From a checkpoint of a small spectrogram enhancement model: activation gelu.
Rows from block 5, named by matrix and row number. Each number is 500 + 50 x the weight over its row's rms, rounded and kept within 0 to 999. All counts start at 0. Numbers have three digits each. After the name is the row's rms in percent of the matrix's.
# short0: shortcut pointwise conv (model.decb.0.0.short.0.weight, 128x256x1x1), inputs 156-207
short0.0 093:514478555527550559495528512538554504456498494483532559475542510532579477537494525492553462560494515520515495482547505546490580420480501547506491514513523499
short0.1 094:458432586486504554545502479535474501510518490525460488499431509489531507521536506515465467493501593555440474533530556482458440476502464532558441494544490464
short0.2 103:521448520502500537519546513506558514427490502507547494467457475488509442495484543495524503573479513514512507528529481516461543450498476554491557466534529480
short0.3 085:496551452547508490501516499491519487540492495446470414517464532490511489494515490545535513459497504511495524482506464416487483515497482501510433497516511494
short0.4 077:484568481518499470473494440512470513531521505451468481504505521506523498522515482493490527471518527518532504532513497459557440492492499524490497563530498454
short0.5 106:515575468499489444526430537535605544463485462586523464542471491512507495515487495469501464512447491523466480469512461548459527464479481447520500528544513543
short0.6 087:492476576501502521504486534497534586493461459526528530497470498525504507503463516495486506497477526476527474491508474553523492522497473558534510495530485483
short0.7 088:527556534464523488491521508475542519463515473481525497545472508541505522513509532467521539516522528489523502479525524481509452512500504533438488521506536501
short0.8 116:527487499456502503530500475461515522461472409481523521428527505511465459486510516440465578507505497544520499558526509544506509400464488536452438482511445507
short0.9 124:546500488545487494477534505442453476464461504526574536477590464437539522469481477481573533511452450444493515462477516494571500618560514521520481472459529489
short0.10 105:486501534446513493464458463471437493511517489493494512552555448476565482458504512494557480478524485476602532463504556455564533563472505474491473462428477433
short0.11 092:551472475512498513550547523488503526486490497519490521478504505503451520530464521537501501495497477500500454499529463527481520518473510519492521494498496522
short0.12 101:509543487471427450457460492503479477520501484533510421512465478473458519478469513495482535478444503484499495506477487467481426554521563454461506493441494421
short0.13 099:482502508512568501528488489524459515536500496489511502546548484473494506507522504507459465463528454435540500457488491509555497576455469493486467485487484496
short0.14 103:517555542506471541441476466503528518516466428530537433603475503494498467443498526473533526481467534474514539573572476425472428424538466505487487490535534404
short0.15 103:529435526490475531467482474477405453573511506512438458494504483467464536538530458520504476487505514488465494463497538465533425562523471505519490510503457437
short0.16 074:477524534517515534521503469546478508474520473480488561526533513486551475524509542460502544515544521544503476499480554515536518518501471503527452493499508491
short0.17 117:551479493514507504492527509463475557466526523496495556475487559530478535507510522516442540501512539551466466535451494503505545513458610524409564514527482510
short0.18 106:477508470492463449503489527474515497490516464584548457543418494505515498529500509473494441511516490512515475491463481483394423440499439504478550500519577495
short0.19 114:423476540491468517468473431521455486547523490517505423530523538478474552469541496578433522445462511504434492519495482360457377483538502505502479513556482396
short0.20 107:518551483577507515521528509500492486508514578506461508522490488462475532532556420463505504471563499495466439481495551515565605619483564473500511500502498573
short0.21 122:486564531418470460428493537503483510436477422517510443497500470474453461463468545481507556468452502448478571476493464444540412414522510485394593527458593486
short0.22 074:546554494480508475508497487514524486462512456493508510476517464505483491506491480532495472461540450476465551505518496466516516502517486538443548526508548487
short0.23 106:456491499466481539516516454484487539485486420487499464503441506500442539512534512498425434456504510503450489479504424425456483413497467497501532524549547496
short0.24 090:453512457506538457517494483482548487518527499471503537520531472509540520486541504489509505520550527509534484490472479563486576487505552420491481476509437551
short0.25 084:507493517477505494543514529490525519453474497540545511535488483495503488485479530459533469464492538491506529494492466477529479434548448567513500504500529489
short0.26 098:526432486477543502512532490509429568558542501445479491516521489479497548534509496493536472547518500492534468489451528532561527545494515530443460478468472486
short0.27 103:555545505502467487483487477419509534525479434524498478567480490463504517512515469485491504514512499458489479490482470506480487441605391430514485437479524452
short0.28 103:514538505463476484498452469485476500550540512456492447516521503451502548513540483486474516504525483539519459505488492485475466508441512425428455483505470441
short0.29 091:508501495506530487487458557508602454448466523527548574489546481508534470444502536492551463516533518497511530501527468529487566411544462507520501462499525489
short0.30 093:550504493534411514477467525503458543527494511535502471550499484486456503520510498548480501516448414474525462547508519416488427532500491458468496549524501459
short0.31 103:533476515477490511480552495478469512461473475460553562439534492457499479428493514524483475519512476515489541484468513503488516531506528474466434459459542461
short0.32 088:482558537486556510487499474521578449478525462519556621508501500544555477530494519492523455523541548553488528482503503581539562434467510458549494485492489537
short0.33 093:551548494483488512527528483463519514484511523436490527488508510497555477497514536525518513489536483543546497525543468515475544492469490495470481533485482495
short0.34 112:461542466562474427465471513461465468522541532434394427512504558515493543534490478420495512505483521500451470510463461491449489527484535400523482481544476570
short0.35 123:523478519615574541464572447507412553498511530398460487527654562507550499491534537544507554504539495530453498543496481537549466505497518499454495476545526478
short0.36 100:569522523512518496455538565451553532499480486487514488557516459488488487484487513468560520506530494464521541520497504516546477481527454493459520542484543502
short0.37 117:564500499521498604541521492537579554457464533522520501535445521490522513540516518550565449508543506573498456550533482460490476499562518507500467473552527467
short0.38 104:475501533437425485540486547479524597400505452517560506535471518509433469476473559480510514523447486467485537518544512494470478546518528463431564541478554488
short0.39 110:525504514486486554476445506493496532487477474523510461516410513459509496491509507535521408498469503473500507484478434351515439538538523516477494537496514447
short0.40 104:524439493491480569516520535516523524453483493433513452503499507511467527468528569512511505509531508503433551515472427467492468533493536519445518497496566513
short0.41 097:514522516578551515521534473484484537480458492479502450538505553440500471489546550424534553488534539509524493499486485551463462447497439493493488513571548491
short0.42 097:467504472541448451531523528523524492528497509496537522436392498553503535561512500485477551497552544520441459484497491501495557505492527540506580455536464515
short0.43 108:472453485505495495547518490491478486479554495519519482465430568544507552547515484457457503512483556541461440489463446515434486485427507531506558541559511497
short0.44 086:500598466518470467476478480505512533541518473425469386564485512455491500522503544520468540485521530492476551563535463476503456460546449459505464518530490424
short0.45 086:521471463488460471477502518490473529480493534521475524466529489479507538489473494482478481489503475505564516497462529494490538564538547517475551482459490480
short0.46 103:468470546500447487509491533509442595475516480498465478526478527518452492484516526492482534510445508464469501533507488521514460494491530502491576526519572467
short0.47 085:527534476536500440499474493481411485523510514446450507472488516494458509496467436488514521491508493514507453497511497495517516475512516496498520506512473482
short0.48 117:469555512536519453536551573503559557474478470448510498482532513489485497518482510461508537537473485450511539498465486582547493463555539486465550448456595527
short0.49 105:488482532492506531507495557519583443440477547597564628474443482522512428493445471488489469564518496493501513507532545542495607533470492526518508495461447533
short0.50 083:478534520484492495498477452554520516540527528532511420572473504445491540497494496480515478515459491504572504536520484479480427479514445477482477480502540410
short0.51 078:534574534469494485501532523512489516492452521498547505511525492495528486480485537519533514511461505505516530524511520476497445489478493540512486502480554508
short0.52 097:536501579495453506473476515474525533459489467465521507538497529501552497475521537433549518522557499518581513534540487513425483489514484492511533560529556485
short0.53 092:504536454514435436448510525478425478520456488507464466504538486466474495485460453536477558436460464487473501500474462454502487562499501499560521497479494492
short0.54 113:610498494446449487506431524446570509410462463577569508538403493507476451492487535461536540516533486487595476564544502448385438410561480565468512542491539497
short0.55 106:582580470470495479493472520475506503473466469514523405519472463453472469500491540508521511483444446451491553522512478393494384520536487478481484508469567445
short0.56 101:484551496485507533546523544479529558471496449499501502518500484493479486487484546489549487512485526423550542473516490519530490471539490481498531469489567550
short0.57 097:530493518536465481477540528473497552489480527464475403474520502506540488469463536495519565472442470444499539536486469468441385516538444561549489478468573454
short0.58 102:557514479437440500482493523457475483513481482518504455507485476457436489491482516498509487490429432447527543517482514435525435542520518471478511497441542462
short0.59 097:502556510492472486461521485507539509454473464455536496511525453489544466485504539500489552500509483521519530534515455471506501490526489485452495527479511464
short0.60 096:494462525502458528511476549544481457460518516597531499483434454493525525493486457493483469496535493541488483514523489503461510517447530518541494484479470447
short0.61 095:466488450557511529541450476535557460492488507508538499475475461479503527478518502522525443465515486498508496467502519480538531509495516558552459460485491508
short0.62 100:476510559499521529514515402506520528514485451492517510475465490528491464530525531437457557483542495533525467541530487537472463408526422516532488501539434517
short0.63 122:491443503465514514518554533450508473435445441477572563468610426491487439468466511503557473405498506424441546440470485546499563530451485534479527488423508540
short0.64 099:511526520557557505501508554535570516466484489460512475529516498504543474500491536498561495507533528492515539479519448503504517424541464545527532471504544565
short0.65 095:477501554545521520459490531517541530564454526466524461518492488510527493479535531442563483501545513474492553490514509527475517459503497521496492446498538516
short0.66 104:482521532424466557523501474549530557449482475530523553515510472539483433495478578569490459540458476502530538515511547446575522479528513515450544500467547458
short0.67 098:478544523542525491505533516521536484499498439561539443521419474502509504484473511461476507499497525484428545515516483477487422386531421511533520517540539531
short0.68 114:528503548467506527528497542522598541439451428534567508520439447495522362470468578482524488539511507492492552505600490475455474480604430519508494509443559512
short0.69 107:515490469545501487522524548505533460482466531506545594394544477486501494508491450487541505499540502473491482486485508577547587502491529537540535466449553535
short0.70 089:507511455545522500505478485516492479529486497494502414502449546504463561525517470537479470499512493517471473507473492461493487534476516461480485455557467481
short0.71 102:422559475577537426549463458511510439538522484479461475460513590569530579543534464452459549465544560526464437496426479576496527498474553424538487458545456572
short0.72 105:555392525448563579522471512531540436479554535558476466514411468498468488518530475488516486529507521532490480473547529469546541472483485542527486494489473530
short0.73 074:508513488548518483496501509483510449535493524421481462483489520464520530504534484496498516465503520468499482480468495514495521516485493498481486491530491484
short0.74 110:496495574514441533529536528541591558469471465465558505511474498507526457487501557538505498549493498521481504532493515500526487467563453506486521470496532507
short0.75 091:506428460557512500550569507493533525446462505452554599449533509495555510517513545504543496542534485505476469490532486571519629492501568537501515462492503527
short0.76 096:557546515529468432512551563494504537457474513481527473515555527500490450471448523468494542509445457427492553476481495531465457482497476481490500504484574530
short0.77 124:525514495557499554518535567526542568374440513489562513467432528524530494461495563526481491515519510496481530555501459509461519532459578513432548490517616528
short0.78 098:548584515444520475487460463473517494489495509473522541486550473507542477471501500520463531505510471537536506526526510508494493518491501499466445543483466505
short0.79 103:453531497571505430496475460492492400564470512571495511531482473480488536503515483509476494470516522500542508484467507466510462470493488454570526526495469538
short0.80 091:491479483512489499512503548527470528480517494524511491500504468499460496511474483500515464514479507456488515461474472499511496525489517501544507464521524500
short0.81 128:503468496550515539506461511523534552515462458444540358506442499460475481463493546428500464531471446473530547556511458450435402401527444513442464495476565322
short0.82 083:498515505468460426477477530500517535478464486570511535470500486546514453500487519465538539514465466434539485492533535503526524518502545524530570479471531492
short0.83 103:521545526553520456518513504522532533524511516460469440517483546500520516521504454449516613487519488501434490516490461525483461520486529496524473486545503517
short0.84 100:541462498437448498504490468461429482514499548468454578466585518495470502524496475524498507500493493517520460486514561516547584602475573475497444521456392474
short0.85 105:485521488475443475534529475509462548511454474490530418525438511485444519506511512483452495510484517522501520558535498476443419426548453489527472534546520472
short0.86 089:465511501488437475500454502488468490489501486488498409549453491445430536487522484488479445438499502480523491536506476486487428466523483480469495539499532428
short0.87 120:494458470544572464455465444479386466508537562521421457493567610483571584516545427440499510453508504527531431527466475532498459479448521529456468498572485423
short0.88 105:458462511487519488502481490563509448475547483556531519505528476532460453507484495498456546470475474492520517498504498482483448436439439496480555572493492571
short0.89 102:506447450461519478492494454495443486507512585484479540430543500516487562521531457505503503515524475502410438442461513540490564559423575469458508480509439532
short0.90 098:461522515495464492472483513509481503547489482507490439524476535438485510526498521516497503489452520503472516510490474447466380472518442503499493513561557482
short0.91 085:513534479464475465487483488503511489523499534469485502540538508496515554534561466497461525476565515536514502519490505469461500511469525457467511543539464498
short0.92 089:552492473494500483499493521479536488494479510538508424549499458503481501505505478459559491439484473486512513514500498508487469486499511552522546501478555460
short0.93 102:488514536451401454514512558530599558441489472513552481583453475547523444465448578525515558541495540485479557514512502510499468489524520458468535533466545532
short0.94 090:519429485505456491532516469477434514461491543545509543496524536523446524538497485510491491517511525554523463502532568560528547556516515497542515472523455505
short0.95 071:491534530489495495556502491488487527470495500508478528487531524480491512519494533548493525508503469534483477492519512548527484496499519531517472520556511513
short0.96 086:564489429514532498485489462494475500486460539480507535444515501503526495465472470524471518517509500528537476481468504495496557549485551496478481498464438497
short0.97 106:482500539476515476428474480460500462533532543463510478492565493502518505478514528505505566520538454489498501517519528508542508554474509473479479493471502483
short0.98 087:503534498574517528498504500489468530477495506412492545454521540496496498503478485502523559495495512501486474495539529504527542533515531537461503486485502486
short0.99 089:506559504484508525482500471532519490463477435500513479533513501518507472410512519484492540489531537462516522484514478445481425384544412498509499515520504472
short0.100 097:469479475453456434493505474457429488520552529489492495446544521451477514528523459464495499472529479507508442442501544491482485543523521511535436486499451431
short0.101 101:508534562501465515530518521519521576483498414474521394563439486500498424494469605467480496562469450494543548531552514483424405456514431531496473544491571511
short0.102 104:499542474456430481520528507486496461506512499502491485502459476492427493484512497540470458532476500506499534543543562417497477513542503503490487512488487483
short0.103 104:431437493495438483518499440477396523538511504488437432459537514500458549474507515530482500460475452466507494484524512506533483594500587491490487529500445422
short0.104 100:438531518532481450484509542520533534555500497521461344535506534508489509491515499473442540437479523504425524523481425450460367477490487481487551529534545463
short0.105 081:488576502488512522515529468487514511437497498449478522476493525561554476484524536489518549568520497541537507516522490526518523511476481517467504529526505546
short0.106 102:561447506498470539521516528525581556457444479499568517522504485505519491513497547548551458505479477470514529511552486531533516483548536570436497485493533467
short0.107 112:457532481519469476537544535513449547486489470491460484499439533479438500503483489470453492497459508453489507511462503561453514497485504535515544527549539550
short0.108 113:548487453517506481455529545485524538479467498517569576479626402521448436452449507553530501481479423418507545464534463507544578527490480528511532533419484479
short0.109 106:581502491504503511472527506462484507447524525549526538539463459516590508510481443525586459482558569503544474472498508447480493475543441562545534536522500541
short0.110 094:482512481489473469448487500571475513466488499490497493487480472500499507488476519503515536518533516499463528504441482455448470490487538505458570480459547514
short0.111 103:550477478500564529496496497466468408466501556517528573474604493498500440467469454499525532487562484533509502522487544521562604531465517512539447508461445506
short0.112 091:479443462502555497520529467538416489515484455466485466550507510485478511489499466498498415470528490527523491498512509536502472491465477537491485496505526504
short0.113 117:492478489494479441443518481491370427567512528457443463492541455473449536486498449549460511422511506461492522511458512419570443642513564429497516499485475423
short0.114 092:548494452506478499530532442450483527523521495443507479543493515472528572563529519529521504534500532547514484525516504438466478499526480506438474527556502472
short0.115 104:492469543547546482516515523518560570464511522392476552475508561569539490506503534456497557535540523544485490536475496636492590500473530506449529478511525563
short0.116 089:485434502502521499477500535498492531478523537511481520484495518488451532504472492503488465517469454467496483493489503519519549519477594475526520489458480503
short0.117 089:536501553449564547534502478495554541498509483534556538511459497540531513529456487509516437494512530518560510513492533538512518450527431564496496483511487529
short0.118 098:492455439543512502514477508515557509482530487498500538516460513488544538529537456463497418536508501525476461476482474498525572499490500524601507473568492514
short0.119 102:568529573551585553502546529504526488479473494416548538498616544506538465468512528471518557508542515498464512497517461572485503466486425542420496515516534513
short0.120 109:478444551497482505492529524495451550446507477459462501452484513524469502530526542497442518578459537508465507503488524531494451498498542526466486490515480469
short0.121 096:470483404484508490489482504481470446484530525524475467483482511463456552538512492490480447469474508503456460456448491489510529542469571477516453466490467470
short0.122 105:484552481465502507509493472510528478527507496475498490516483505505534495465489517502482525500501493524525499499508504488495477515531475488473477534505501506
short0.123 089:477501497481548464492532412469493504536551435451467480466531547527539506497512488492491593480504535509470475492538440487487478436486507465519447492521517541
short0.124 094:516510531518494490484497487513459524514460440518532392573455500480520498510488512457491504481469477502489563526476465449443401419472460528488454535496542449
short0.125 118:484461516486459497460512519485424562509508474469427465550554537502421518473527529477445519516449503468452530545492490493563451529504561473423525500544552478
short0.126 102:469509519562458517465510479523473547551449499492468381554422634517539610513547480459467506489503562497491461542483458514459394421518454521439502497598551458
short0.127 093:501502471499536503553497482497561460503508540542514521485550508511472491521517505467504467517541514531488487490506510535506573523449478481541518496506413510